config.yaml
gain_aug_db: 6
n_mels: 64
input: "log_mel"
hidden_act: "silu"
kernel_size: 25
stem: "single"
learning_rate: 0.016
adamw_lr_other_params: 0.0014
max_steps: 10500
adamw_weight_decay_other_params: 0.01
Rows from block 2, named by matrix and row number. Rows with one number belong to one channel. Each number is 50 + 15 x the weight over its row's rms, rounded and kept within 0 to 99. All counts start at 0. After the name is the row's rms in percent of the matrix's.
# convs1: first pointwise conv (model.blocks.2.convs.1.weight, 192x128x1), inputs 0-63
# convs3: second pointwise conv (model.blocks.2.convs.3.weight, 192x192x1, transposed), outputs 0-95
convs1.34 099:27 66 58 70 71 66 33 69 36 60 44 44 38 83 57 52 28 56 67 16 38 68 59 72 67 62 46 44 48 28 49 46 47 40 50 56 43 43 24 38 64 51 69 40 55 53 55 56 34 65 63 46 65 74 51 53 49 52 71 16 42 68 79 77
convs3.34 096:37 47 32 42 53 29 33 50 63 30 55 63 44 43 58 57 37 54 32 32 60 46 50 53 62 43 72 48 57 61 66 61 32 56 50 58 46 32 55 40 61 77 54 66 54 23 55 42 50 53 50 62 68 58 40 57 20 67 51 19 48 51 62 66 65 18 39 46 21 72 39 47 62 42 64 49 27 44 77 57 42 62 29 54 26 35 55 67 47 40 46 53 38 50 41 40
convs1.35 104:30 42 44 33 47 53 66 42 49 43 58 52 45 53 50 58 48 18 71 35 42 54 66 75 61 38 22 46 45 53 24 73 23 33 52 42 51 21 38 57 57 50 48 46 48 53 90 70 47 25 33 68 99 67 49 51 81 32 92 43 23 77 45 26
convs3.35 103:66 52 54 42 45 80 53 52 55 73 55 17 36 45 54 45 49 47 47 51 33 54 48 56 28 52 41 61 57 36 27 48 84 33 76 42 55 51 35 69 90 88 81 55 45 51 62 70 53 51 50 50 32 73 57 37 39 35 20 71 49 45 31 42 38 52 44 45 57 99 50 47 33 57 60 64 76 58 79 51 23 38 53 46 44 51 61 73 49 43 24 43 58 52 69 56
convs1.36 094:31 42 67 48 54 57 51 53 56 30 44 75 61 38 96 42 52 57 35 51 59 39 52 66 72 36 41 74 78 67 55 58 33 62 58 59 53 34 76 24 45 69 41 54 56 61 76 61 47 49 41 62 48 37 51 65 79 46 44 41 57 31 50 52
convs3.36 099:64 38 34 54 55 65 50 37 70 51 66 55 65 70 54 36 58 51 64 56 56 27 56 43 26 73 71 54 44 61 21 60 41 49 44 65 28 23 69 36 99 50 42 52 39 67 32 36 43 68 30 56 44 51 48 52 58 53 47 69 58 45 35 50 32 52 34 63 52 83 57 40 16 63 31 46 82 18 62 33 77 47 39 80 68 51 23 46 51 66 36 38 25 54 47 59
convs1.37 095:45 60 50 44 73 60 34 61 58 77 41 56 49 70 49 52 49 41 48 48 38 49 63 52 19 46 44 27 43 69 81 47 55 15 25 48 54 29 49 24 57 28 57 22 43 63 54 56 44 58 57 30 41 68 68 44 47 74 27 58 73 60 34 43
convs3.37 102:40 29 41 41 42 47 21 52 64 54 34 24 38 42 35 33 31 65 39 41 33 25 45 42 03 54 59 38 49 44 47 45 67 57 60 74 71 19 55 53 36 51 64 62 59 58 59 46 14 34 64 60 41 37 64 68 42 56 32 64 36 42 41 59 42 53 35 56 39 58 34 40 66 59 70 47 82 37 45 50 38 62 09 52 81 56 69 51 33 31 45 27 50 44 44 71
convs1.38 098:54 38 42 63 52 57 37 58 64 49 84 56 50 62 43 46 54 47 56 49 86 39 47 45 49 33 57 42 15 62 65 38 69 47 41 61 50 44 59 41 33 48 47 67 53 53 57 38 54 65 56 55 80 00 66 52 50 34 48 69 38 40 60 46
convs3.38 108:43 27 58 51 40 57 44 47 43 27 46 60 62 74 40 72 64 72 24 37 29 46 47 44 58 65 38 61 50 46 33 45 64 59 41 39 58 57 62 46 51 34 35 44 47 41 22 48 56 25 71 89 14 37 40 28 47 42 47 26 74 38 64 58 25 58 70 37 35 60 48 44 78 51 67 54 59 26 28 48 37 57 37 99 54 26 57 54 68 42 56 38 58 09 57 64
convs1.39 087:47 19 55 28 72 65 51 76 45 34 51 40 80 51 68 67 58 41 55 44 54 46 61 69 48 51 42 40 58 27 77 59 51 46 25 46 47 70 70 36 62 52 60 68 69 46 21 57 46 66 38 55 57 31 44 67 25 54 70 52 63 70 34 32
convs3.39 093:48 47 84 47 53 48 66 31 64 41 25 50 37 64 55 39 24 55 39 53 59 57 51 55 49 45 24 81 61 70 76 26 55 68 45 22 96 44 40 28 34 36 54 50 63 53 44 70 75 56 17 64 55 42 44 39 74 45 52 35 81 46 55 39 67 77 74 40 37 45 57 44 64 47 40 69 38 74 54 56 32 22 37 44 33 43 39 45 33 77 57 63 32 48 37 62
convs1.40 112:54 34 61 52 77 83 44 60 69 32 46 21 41 55 26 67 59 63 39 35 44 48 48 56 60 60 63 19 39 70 80 09 68 32 51 40 65 73 58 35 86 51 58 46 52 74 38 54 53 66 52 31 36 89 44 37 67 55 81 33 55 67 41 48
convs3.40 108:58 49 62 43 40 50 47 58 85 54 75 69 50 53 44 62 50 35 78 46 26 45 58 57 62 61 34 36 47 71 55 44 52 38 55 23 42 44 55 45 18 58 70 54 53 40 32 58 41 53 64 73 35 36 64 77 29 64 70 74 35 76 58 29 78 70 35 60 72 22 36 58 63 48 47 48 60 71 44 59 45 43 47 82 42 35 31 48 69 57 45 66 62 74 46 50
convs1.41 096:53 31 73 67 57 43 57 54 52 47 48 61 45 36 60 27 54 43 49 38 73 55 45 36 41 47 34 44 38 44 42 49 56 57 71 32 52 41 28 47 35 49 75 66 23 52 34 36 76 41 49 35 62 65 66 35 33 48 60 48 59 55 57 85
convs3.41 102:46 53 36 50 48 40 43 68 58 56 58 49 34 64 41 21 37 49 62 63 59 54 61 46 29 57 34 48 65 35 09 83 40 48 56 66 61 38 50 56 34 46 46 66 33 56 58 51 37 64 56 53 87 59 14 34 56 76 76 54 40 52 47 46 48 51 65 46 47 43 33 38 51 60 36 62 63 65 70 64 63 56 46 14 57 72 73 45 31 23 71 29 70 40 61 35
convs1.42 111:40 47 33 41 79 39 23 57 43 63 68 13 57 46 40 64 80 33 31 63 28 47 31 64 72 36 68 51 61 66 55 51 71 59 54 61 55 69 70 57 29 41 42 54 55 61 52 45 50 58 67 45 42 29 60 53 35 29 45 80 44 20 55 77
convs3.42 097:69 54 79 70 41 96 72 52 41 44 56 19 57 24 64 66 55 73 15 62 57 55 35 43 48 52 32 43 53 30 45 45 27 34 62 36 54 63 38 51 23 69 63 17 41 69 64 57 46 50 84 80 23 54 32 39 74 58 47 60 64 51 43 72 40 56 68 58 61 32 44 40 56 55 57 35 50 50 82 18 43 33 42 32 61 28 33 48 42 54 50 26 57 63 34 58
convs1.43 110:61 37 32 49 50 22 59 56 57 55 54 40 27 60 43 55 44 45 56 40 80 46 61 82 69 44 31 49 54 50 61 47 52 51 53 53 51 53 59 43 52 34 57 43 50 47 47 61 39 49 11 42 15 04 67 85 49 73 28 66 68 69 54 39
convs3.43 097:71 32 87 53 50 83 41 34 69 58 47 62 31 41 71 66 46 00 35 62 34 57 51 40 74 37 69 50 39 56 33 37 66 47 38 11 41 64 28 62 30 28 33 37 51 28 83 47 56 26 69 54 42 41 59 49 56 42 38 67 64 59 60 27 72 47 73 35 58 24 51 35 73 47 47 56 55 61 40 53 50 48 51 61 46 39 32 47 48 47 67 59 42 50 41 69
convs1.44 097:64 55 54 50 45 26 53 47 55 69 44 45 32 74 38 66 72 62 74 62 27 61 55 55 42 56 19 50 24 51 29 37 53 49 36 71 91 37 46 51 54 47 41 47 53 79 80 53 40 34 75 54 51 53 33 54 69 37 36 29 36 60 83 52
convs3.44 093:38 41 67 50 25 40 50 67 56 48 26 59 50 35 66 30 38 00 50 56 58 74 42 56 62 53 42 64 48 41 61 54 37 67 32 39 66 21 76 17 51 40 55 50 39 57 30 32 38 30 58 38 49 33 55 69 66 55 36 38 67 69 51 31 28 56 56 35 43 57 74 73 68 63 68 41 40 58 53 62 56 26 37 48 40 20 44 51 73 92 62 33 22 31 41 50
convs1.45 107:12 45 84 55 45 65 48 62 54 43 42 70 48 80 64 34 25 28 58 35 53 67 48 55 27 45 52 32 59 79 60 40 33 17 50 48 33 55 64 44 24 59 52 45 38 70 58 46 44 72 29 48 14 63 48 49 66 34 60 38 31 57 24 52
convs3.45 105:49 52 57 27 54 38 55 54 21 38 47 32 45 34 47 54 56 40 31 45 62 65 48 56 38 17 42 83 38 38 44 37 62 52 39 64 24 18 34 38 56 75 68 58 46 52 59 62 45 31 81 43 64 65 72 68 52 74 51 38 50 71 45 63 84 27 48 55 36 89 49 42 45 55 52 34 31 32 44 61 26 53 67 35 48 31 36 83 71 49 46 47 46 44 29 73
convs1.46 109:55 56 82 74 56 39 64 61 47 53 62 50 61 33 50 44 66 66 67 40 36 71 59 56 47 39 42 41 55 17 54 46 51 23 49 74 48 60 65 33 58 46 61 52 47 49 48 56 60 55 59 32 74 41 60 47 76 40 29 52 57 71 61 48
convs3.46 098:67 50 62 54 45 99 31 51 21 41 56 41 71 64 47 48 44 48 34 32 41 18 39 34 33 43 45 51 52 57 33 26 43 44 58 55 41 40 36 64 49 28 43 64 53 53 52 62 53 54 56 28 61 61 43 68 49 66 42 59 42 41 44 62 37 52 32 49 46 40 50 51 60 54 37 36 57 62 51 65 71 47 45 51 39 56 68 35 66 66 52 52 79 52 37 46
convs1.47 103:66 51 76 34 48 58 58 79 40 58 44 24 41 54 83 46 39 58 65 63 48 69 37 57 37 47 38 26 40 61 47 49 68 50 30 49 56 63 70 33 59 41 50 36 56 39 58 52 33 64 48 56 73 54 50 57 11 39 59 35 41 48 44 96
convs3.47 099:63 44 89 63 41 56 48 64 52 59 80 78 45 53 51 47 42 89 61 44 52 40 52 65 38 54 56 63 48 37 57 66 36 46 37 58 51 37 57 41 76 80 24 46 48 65 56 35 42 55 54 37 31 61 73 53 45 54 53 67 13 61 50 55 36 53 42 45 73 51 47 24 51 28 48 48 59 54 56 36 39 45 74 38 55 61 84 33 42 46 70 57 73 55 55 73
convs1.48 111:43 41 52 45 24 70 61 53 63 46 39 37 39 47 39 50 41 73 53 23 80 52 37 52 72 34 89 07 31 42 67 62 55 46 71 49 55 62 58 53 18 54 53 44 59 43 49 67 44 35 33 46 56 37 51 43 66 67 99 52 47 76 46 46
convs3.48 104:47 39 38 42 66 63 62 39 20 73 59 41 52 58 52 12 35 33 47 49 14 37 39 23 69 28 33 34 49 41 60 83 33 68 54 78 47 40 63 65 78 62 63 74 55 60 28 47 35 77 66 40 29 67 42 40 59 81 66 60 57 33 50 41 31 18 15 42 48 70 70 55 55 21 70 29 69 48 74 60 34 54 49 44 48 70 66 53 50 25 40 57 54 56 43 61
convs1.49 112:55 26 17 73 26 32 54 27 81 61 48 29 71 68 57 46 56 59 52 54 59 66 30 27 68 71 54 49 51 71 85 41 65 73 59 41 45 52 52 54 12 54 49 67 53 72 63 64 29 29 50 35 68 30 70 14 69 50 45 47 42 34 44 56
convs3.49 111:55 39 39 40 37 58 61 60 60 37 55 34 34 40 41 42 36 33 69 32 41 55 59 86 59 44 29 57 57 55 61 66 72 44 67 64 59 56 58 36 40 57 57 44 46 53 34 53 38 40 30 54 67 51 58 55 57 61 51 41 55 36 40 35 95 55 47 39 57 69 39 74 87 41 62 68 39 61 75 65 55 70 41 46 37 56 68 11 61 50 68 34 49 62 33 53
convs1.50 109:47 68 38 44 58 28 34 46 49 31 64 24 15 56 60 62 42 50 49 57 41 43 46 45 51 50 65 10 47 70 44 63 66 50 56 54 47 67 57 52 47 54 24 46 36 57 35 47 61 88 84 44 38 43 38 16 40 53 45 55 39 45 28 58
convs3.50 102:40 54 60 42 49 24 61 38 43 33 59 41 32 55 65 44 63 73 48 28 69 49 58 46 56 49 59 37 53 75 51 23 45 71 57 76 55 72 31 47 78 90 41 31 38 66 48 45 38 24 84 40 63 37 33 54 59 46 42 54 31 96 44 55 38 67 52 34 50 51 29 48 27 68 40 54 63 75 38 56 49 43 38 72 50 43 34 29 10 69 54 62 46 43 09 49
convs1.51 090:61 57 52 45 72 36 47 62 61 66 48 96 30 46 61 55 66 35 56 57 44 54 38 35 60 43 35 46 41 83 48 55 49 41 42 27 33 31 61 98 51 36 47 68 44 25 45 42 55 65 52 50 55 27 55 46 65 33 37 43 31 20 60 60
convs3.51 097:45 41 56 40 49 58 68 42 30 00 62 51 44 55 65 58 50 53 17 38 46 69 36 48 19 47 41 74 36 76 67 34 43 64 56 52 59 43 49 34 47 45 40 38 52 47 46 26 57 38 71 47 28 33 42 60 66 57 68 61 53 32 52 53 38 34 60 44 69 52 73 52 57 41 79 57 37 56 55 57 52 45 79 48 59 58 48 50 48 63 73 37 54 57 46 50
convs1.52 104:57 87 45 63 33 45 51 64 40 46 27 65 74 73 59 52 51 53 40 40 40 65 61 59 69 55 57 45 44 69 65 37 54 38 52 42 37 28 58 49 70 61 60 58 24 65 39 37 75 60 75 38 47 45 46 66 62 29 48 55 71 63 05 26
convs3.52 099:36 59 23 29 55 40 41 38 50 44 34 46 49 56 31 59 51 68 30 38 29 40 49 57 65 37 46 45 65 67 81 30 48 59 35 76 50 58 57 51 61 59 33 27 36 12 21 48 47 59 83 55 37 19 42 37 54 49 55 52 36 67 92 51 30 50 35 61 51 45 82 56 65 21 49 55 57 48 44 56 47 59 61 40 73 54 55 46 43 43 53 34 57 30 54 61
convs1.53 093:47 54 35 57 49 21 35 63 57 55 61 53 44 57 65 65 38 56 69 56 70 57 52 49 82 59 19 58 53 68 39 60 35 28 30 55 48 46 37 48 40 42 71 76 67 59 55 45 52 44 56 62 41 65 68 51 22 77 37 61 62 44 68 38
convs3.53 093:60 26 61 30 37 45 66 46 44 53 42 60 40 59 63 34 33 45 31 49 62 69 68 74 52 40 29 63 38 50 03 53 43 56 62 59 55 41 46 55 72 60 80 28 36 30 47 72 47 15 76 86 20 56 27 55 32 54 59 50 40 35 68 51 65 68 36 42 61 36 50 48 89 63 29 69 72 55 40 57 53 46 41 46 32 45 76 44 40 33 42 38 30 32 55 58
convs1.54 083:76 35 62 44 32 40 29 63 40 72 39 35 45 58 44 56 38 91 51 58 54 48 54 66 36 47 68 48 46 46 41 83 18 50 60 53 53 55 51 60 53 69 37 50 54 53 57 41 44 67 80 50 33 56 38 49 45 54 29 41 69 66 78 23
convs3.54 091:30 37 42 46 81 32 40 53 69 37 32 70 65 57 30 34 43 07 53 67 61 75 77 40 58 49 50 42 42 32 45 68 51 36 51 56 66 53 58 41 42 48 53 69 83 51 36 60 20 57 64 65 37 29 54 66 63 64 34 57 62 23 75 23 54 27 60 47 59 66 48 64 57 74 34 46 36 37 34 65 67 23 42 51 53 88 48 35 66 50 32 41 54 46 52 63
convs1.55 088:72 53 41 62 24 56 36 56 45 54 41 09 50 35 37 49 47 65 52 12 63 49 59 40 66 43 24 46 70 85 45 27 62 47 20 49 62 44 12 59 52 31 70 46 42 60 39 50 45 58 70 67 36 45 48 32 61 55 61 00 47 63 66 50
convs3.55 092:70 73 51 52 52 53 63 40 56 42 44 24 45 78 32 50 55 69 28 59 77 54 44 32 78 63 45 70 44 16 64 65 40 56 70 52 55 24 46 69 56 21 45 70 69 43 39 58 70 44 49 37 44 48 52 59 68 54 51 44 34 46 43 25 74 52 43 60 44 84 44 36 63 64 20 39 69 50 62 52 42 42 62 28 44 63 55 65 50 30 62 27 64 52 56 54
convs1.56 095:59 51 17 49 48 49 42 51 29 52 63 47 47 92 68 35 75 35 49 51 67 64 57 62 55 53 62 30 57 61 46 36 50 49 33 44 53 05 68 50 45 29 43 63 19 61 52 54 55 23 58 62 45 53 70 60 50 67 51 72 36 66 34 33
convs3.56 089:48 67 39 73 36 52 59 62 54 33 34 49 60 40 49 46 45 52 43 43 89 37 45 46 40 52 47 64 57 76 73 58 52 48 48 31 66 48 78 33 48 56 50 73 64 41 49 39 58 48 48 33 59 43 72 57 59 58 47 43 46 72 56 53 44 48 67 62 52 34 16 48 47 55 42 34 47 68 43 39 11 59 34 51 54 21 33 49 74 20 55 40 32 60 86 38
convs1.57 097:29 41 36 28 71 43 57 76 29 30 60 59 42 54 71 46 56 57 55 66 46 69 61 43 22 60 55 18 70 44 82 78 50 35 64 52 56 32 80 64 66 52 49 83 52 66 60 17 66 68 57 46 33 63 60 27 40 24 46 50 18 56 59 62
convs3.57 104:60 64 39 31 40 27 65 54 25 49 57 55 45 54 13 30 56 59 23 36 50 33 56 89 41 64 61 54 55 38 40 52 67 49 50 41 47 54 14 43 55 55 43 34 50 37 58 47 50 24 50 60 40 35 47 56 28 62 66 29 26 21 58 48 62 56 49 45 27 13 51 49 26 62 55 24 55 73 50 23 67 39 49 69 22 62 85 50 48 54 47 35 46 31 51 51
convs1.58 094:50 46 63 47 61 31 31 39 66 21 37 25 69 44 39 60 80 42 56 62 74 38 46 65 58 38 43 37 43 41 83 57 29 50 47 49 56 42 68 45 24 50 55 43 43 46 31 56 55 59 35 62 56 59 52 22 50 50 52 62 49 44 50 43
convs3.58 095:44 60 36 53 70 47 36 51 42 44 45 34 57 52 58 62 27 53 65 25 41 59 38 78 34 64 63 62 52 50 33 59 42 53 40 78 55 42 43 57 36 46 55 61 65 62 73 82 40 50 33 28 39 42 49 37 78 19 71 30 20 57 65 64 82 70 22 49 39 37 62 28 56 69 48 29 61 37 66 84 40 43 33 59 33 63 60 49 51 16 56 50 60 79 64 69
convs1.59 108:64 44 48 60 27 51 65 61 55 63 45 35 55 22 41 39 48 48 74 43 36 55 44 21 81 99 27 38 32 29 62 51 58 52 54 46 05 49 51 53 33 44 43 63 55 58 34 47 51 53 58 48 26 44 33 64 28 52 65 71 52 31 42 53
convs3.59 098:32 57 43 50 59 54 58 47 65 62 25 72 55 77 53 77 23 40 46 33 32 52 55 58 54 49 48 45 45 82 47 57 50 52 60 43 34 40 43 37 26 54 36 44 30 33 63 36 51 43 37 45 29 51 35 61 41 40 50 38 24 53 24 35 52 59 47 40 57 73 18 50 54 62 64 33 29 31 38 20 55 59 66 59 68 47 47 49 64 79 21 73 68 34 92 61
convs1.60 090:49 43 55 45 34 65 84 48 47 40 39 27 50 45 56 62 77 62 40 35 47 31 41 74 39 41 39 48 40 53 59 37 40 72 63 48 56 49 52 34 55 68 69 57 67 11 48 52 57 44 36 40 48 51 53 56 44 36 89 37 21 60 38 50
convs3.60 092:66 36 60 59 57 83 48 59 52 53 63 35 34 37 63 64 33 75 19 51 42 40 35 49 42 61 49 62 50 35 49 71 65 50 66 53 57 68 59 67 70 57 45 37 25 51 30 53 28 65 51 61 36 52 30 59 59 62 77 44 43 43 50 60 52 45 64 50 50 34 44 49 65 28 42 57 41 30 96 47 51 63 51 55 23 48 49 84 45 36 24 43 35 40 65 36
convs1.61 075:39 52 57 44 43 40 55 49 54 68 60 41 42 72 54 44 82 52 42 72 60 63 48 32 59 52 37 63 62 50 73 65 63 48 51 48 68 55 53 53 34 75 40 39 69 76 75 61 36 44 55 36 10 40 89 46 55 35 60 64 48 61 29 18
convs3.61 093:56 43 22 68 58 59 39 64 55 61 71 58 72 52 73 49 58 34 27 71 57 40 40 54 58 16 32 61 49 59 64 57 48 15 61 58 20 77 62 25 26 58 47 70 44 52 11 51 35 55 55 45 46 52 70 36 65 73 59 53 67 95 61 45 51 69 39 44 63 64 77 23 48 70 30 50 56 42 37 69 60 36 74 55 84 50 34 58 33 47 68 64 41 57 48 38
convs1.62 099:76 39 45 46 44 36 18 72 59 57 44 45 50 56 27 40 37 61 41 46 33 51 61 79 51 59 39 26 66 60 85 48 45 51 40 38 41 82 50 25 34 62 35 52 44 77 79 70 43 55 37 49 47 44 41 34 83 35 43 71 22 43 25 47
convs3.62 096:33 46 40 42 36 21 58 77 54 46 56 69 37 61 45 38 64 56 71 38 62 17 76 35 62 60 43 31 64 54 51 45 55 54 30 83 55 35 69 26 73 80 57 63 53 39 51 40 39 51 51 41 65 77 40 36 39 53 79 34 47 56 71 80 69 51 55 65 40 70 58 46 55 47 59 34 48 58 37 58 40 36 58 62 54 60 73 52 58 36 53 55 72 86 59 60
convs1.63 096:51 29 61 36 74 50 59 69 66 60 53 67 45 35 52 56 51 48 83 66 46 32 55 52 58 61 37 27 49 56 67 54 55 45 67 28 59 51 67 52 47 59 37 75 52 54 43 67 58 74 60 78 29 27 26 47 51 40 45 71 66 32 27 54
convs3.63 108:64 52 68 57 22 68 24 40 76 51 70 47 26 52 18 60 47 71 40 36 48 19 52 83 82 38 59 49 49 45 42 29 48 47 43 67 46 75 74 31 31 66 44 78 52 71 65 23 46 50 34 66 53 57 43 88 39 32 41 57 47 30 49 51 43 26 60 35 48 69 54 42 67 57 32 28 48 94 34 21 74 66 26 66 56 51 52 51 47 64 58 38 48 45 49 57
convs1.64 072:38 36 40 30 70 40 87 60 65 70 61 40 23 36 58 49 49 60 62 48 76 59 48 78 73 54 40 46 54 54 46 23 58 38 54 41 46 35 67 30 57 73 46 49 58 31 64 48 39 52 48 52 35 55 52 42 70 66 70 46 15 55 31 56
convs3.64 086:52 81 64 48 75 68 40 73 57 56 14 58 64 39 49 63 49 72 38 41 43 56 34 26 44 26 63 58 41 32 43 53 58 44 69 45 73 47 41 38 69 40 21 66 47 54 45 45 56 54 51 49 37 62 49 61 75 60 81 58 56 39 41 55 46 42 77 50 55 48 77 51 45 75 76 31 75 43 40 54 42 61 37 00 21 40 40 63 73 35 22 36 38 39 62 39
convs1.65 118:64 41 48 74 48 49 43 66 84 10 48 21 69 79 53 44 57 46 73 82 78 51 58 41 44 52 47 45 43 49 17 61 57 40 29 13 46 57 36 40 42 39 37 58 29 43 41 35 53 40 68 46 75 55 61 51 51 60 42 41 26 28 14 35
convs3.65 109:54 27 33 54 43 30 43 51 49 20 54 10 21 48 42 19 32 54 67 31 63 46 53 32 40 55 40 61 53 51 48 25 60 54 52 30 66 50 24 42 48 63 62 51 47 36 48 71 28 72 36 34 82 34 33 36 30 29 58 28 48 63 38 38 67 60 51 53 27 46 32 18 58 49 38 29 44 56 82 75 12 58 72 31 64 76 49 29 40 49 59 23 67 59 32 44
convs1.66 106:50 70 39 48 61 49 57 45 54 34 68 53 44 59 54 43 45 40 39 41 49 27 51 73 66 47 77 40 20 55 47 69 38 43 44 59 38 56 31 57 47 53 59 51 50 65 26 60 41 63 39 37 42 51 45 37 49 72 24 34 50 56 36 34
convs3.66 102:37 58 90 41 64 83 55 45 46 62 62 41 71 74 69 39 59 38 71 61 55 34 47 48 70 38 42 46 53 59 53 54 54 39 65 46 50 56 30 44 33 28 44 44 67 40 65 42 54 67 43 29 54 57 68 33 19 53 29 35 39 02 60 31 49 56 40 68 41 47 52 49 74 64 51 54 56 79 53 74 58 45 57 49 49 52 76 59 37 58 68 65 45 59 70 63
convs1.67 098:73 45 44 59 46 49 61 44 39 21 58 39 57 70 28 77 40 30 40 52 55 73 80 33 41 42 57 40 48 60 54 39 40 70 45 37 50 30 62 39 15 38 39 49 55 52 70 24 57 28 72 73 56 81 53 34 36 27 34 60 66 38 46 60
convs3.67 095:42 27 42 41 51 70 62 51 63 61 44 70 66 76 59 81 46 91 33 54 21 52 42 36 54 50 57 41 44 41 41 29 29 60 75 79 50 53 31 67 43 44 73 30 39 49 57 63 81 64 59 56 61 39 74 30 63 48 49 31 48 62 54 46 74 30 45 39 51 43 59 53 49 44 48 59 32 53 58 63 60 41 34 26 41 35 50 56 61 56 50 33 51 68 53 62
convs1.68 105:66 44 21 50 60 97 33 32 61 55 35 72 61 53 43 44 56 35 39 44 56 45 61 48 63 43 43 51 53 49 64 49 53 54 52 46 39 63 47 41 61 43 48 35 49 49 52 50 37 72 36 43 54 46 28 68 60 52 58 99 66 41 46 26
convs3.68 104:38 65 60 46 70 59 55 63 53 46 51 26 73 56 60 52 63 52 47 70 58 43 46 44 46 70 42 44 67 67 57 62 40 61 70 67 58 57 54 50 67 35 48 26 33 36 52 22 53 50 78 66 48 64 63 48 36 49 40 41 41 50 19 26 56 51 36 51 30 23 66 51 33 30 48 51 20 51 46 60 55 47 23 55 49 69 28 32 43 35 84 48 51 57 58 37
convs1.69 101:46 71 61 36 62 20 61 64 59 43 46 58 56 63 53 48 34 66 58 36 67 42 76 61 51 61 40 43 11 57 38 46 33 71 41 55 42 08 46 39 51 42 47 47 48 56 53 45 38 29 67 38 71 81 59 79 59 55 32 33 52 34 68 43
convs3.69 102:51 46 42 33 30 61 54 43 35 60 74 25 20 63 42 48 42 46 50 45 35 42 24 38 27 37 47 50 48 30 41 33 50 48 40 69 58 57 38 68 64 63 67 32 59 73 31 47 65 34 49 41 83 45 58 65 59 72 34 41 30 34 30 35 73 50 18 45 50 45 44 43 80 47 25 34 65 44 35 45 39 76 52 54 24 34 58 39 69 41 70 46 80 53 70 47
convs1.70 104:35 52 34 64 70 46 44 51 64 53 38 45 55 78 82 47 30 93 46 60 52 49 42 44 82 46 38 43 33 45 34 50 75 55 36 52 63 43 65 10 73 55 53 47 52 44 31 42 49 56 31 63 59 36 53 47 53 54 46 40 63 50 46 59
convs3.70 113:63 51 31 56 41 65 73 41 69 76 45 35 50 70 45 58 44 36 49 59 23 75 59 47 34 60 54 55 50 33 73 33 72 54 37 30 65 36 81 65 70 56 44 69 58 45 63 42 65 59 62 39 41 47 79 31 51 25 38 69 45 35 41 42 40 53 41 70 51 46 39 55 27 51 45 87 32 14 47 36 71 27 27 59 36 35 37 61 51 40 29 57 27 56 53 39
convs1.71 110:50 65 57 66 34 31 78 48 57 38 69 83 44 70 52 60 40 51 43 36 14 18 45 62 51 60 40 31 49 28 39 85 37 40 55 78 48 24 48 45 55 57 66 42 72 55 65 52 44 46 60 42 51 66 51 47 37 55 37 54 34 60 68 42
convs3.71 108:34 49 33 42 60 22 24 46 57 60 73 47 52 39 37 43 51 38 85 70 36 48 71 59 43 62 40 55 45 70 60 60 50 20 49 50 56 37 73 48 51 58 62 58 63 30 14 25 54 36 59 25 35 53 50 32 49 22 63 55 44 45 59 44 54 47 62 59 46 34 43 41 49 53 63 44 47 39 34 44 46 72 52 13 54 38 21 46 31 63 65 24 51 37 73 74
convs1.72 108:45 63 29 66 62 30 45 49 66 55 54 59 55 62 45 61 60 60 41 40 60 60 46 59 52 93 59 41 30 60 50 64 70 57 51 67 30 33 44 32 57 55 31 71 38 49 56 06 60 48 46 46 35 63 32 47 46 23 78 49 35 49 42 26
convs3.72 098:59 92 26 50 59 78 43 62 32 19 69 46 41 43 36 39 28 27 69 54 59 39 68 59 65 71 39 65 43 55 54 38 49 50 53 22 64 47 60 53 39 19 76 78 35 50 49 94 47 55 42 51 46 40 27 47 29 52 52 57 71 68 15 59 44 48 84 32 35 48 21 19 35 55 30 36 58 17 72 51 31 47 61 43 40 59 64 41 40 46 45 53 70 63 28 46
convs1.73 114:42 56 39 65 56 42 54 79 79 52 41 46 43 50 22 56 52 62 56 65 40 39 69 66 58 87 61 53 41 39 32 57 51 61 54 45 51 76 18 49 63 41 44 15 39 41 46 75 47 37 59 58 67 40 58 65 72 73 59 52 92 69 41 49
convs3.73 100:61 70 50 33 38 68 65 74 35 76 55 26 44 34 46 22 70 55 60 67 27 50 62 46 19 20 58 48 44 31 35 52 68 56 31 10 33 50 51 53 39 75 81 46 33 46 15 36 49 72 45 63 39 69 50 42 62 47 85 55 49 38 13 48 52 49 32 35 27 43 46 48 56 61 53 46 65 59 71 52 74 48 43 21 44 48 85 67 43 51 60 59 60 64 29 83
convs1.74 117:53 50 43 37 40 46 57 54 31 63 51 48 56 28 12 69 75 66 60 62 45 73 49 47 73 56 67 25 21 59 83 42 52 53 53 73 20 59 42 57 10 45 66 63 48 44 45 47 42 39 44 65 34 63 55 44 87 66 72 23 72 57 54 51
convs3.74 102:56 46 46 33 56 21 35 48 54 62 31 69 46 36 49 38 29 58 17 52 63 78 32 64 66 59 48 64 36 52 45 48 59 55 24 53 68 52 25 51 57 57 45 58 33 67 62 55 74 34 36 44 66 29 55 72 22 47 51 48 43 43 64 27 68 47 45 43 64 23 80 46 58 52 28 61 36 45 62 45 20 41 44 53 55 35 73 59 49 42 32 65 50 49 44 53
convs1.75 094:46 38 34 84 72 72 64 56 49 55 58 38 59 67 46 60 66 52 57 44 72 69 66 42 49 36 19 35 50 57 35 25 60 59 84 45 57 37 64 54 30 50 39 20 44 26 32 53 65 62 61 54 20 33 61 28 40 59 49 56 39 71 59 56
convs3.75 105:72 36 54 36 52 44 54 46 21 58 64 29 59 41 36 59 56 71 51 67 38 59 49 70 69 42 49 53 57 50 42 55 42 58 73 57 97 36 28 48 44 74 51 50 29 40 51 53 83 75 42 53 44 54 51 69 77 32 69 61 44 50 61 54 38 38 30 66 55 47 85 72 63 51 72 46 47 36 61 35 47 48 37 64 44 60 84 38 75 39 25 53 80 31 67 68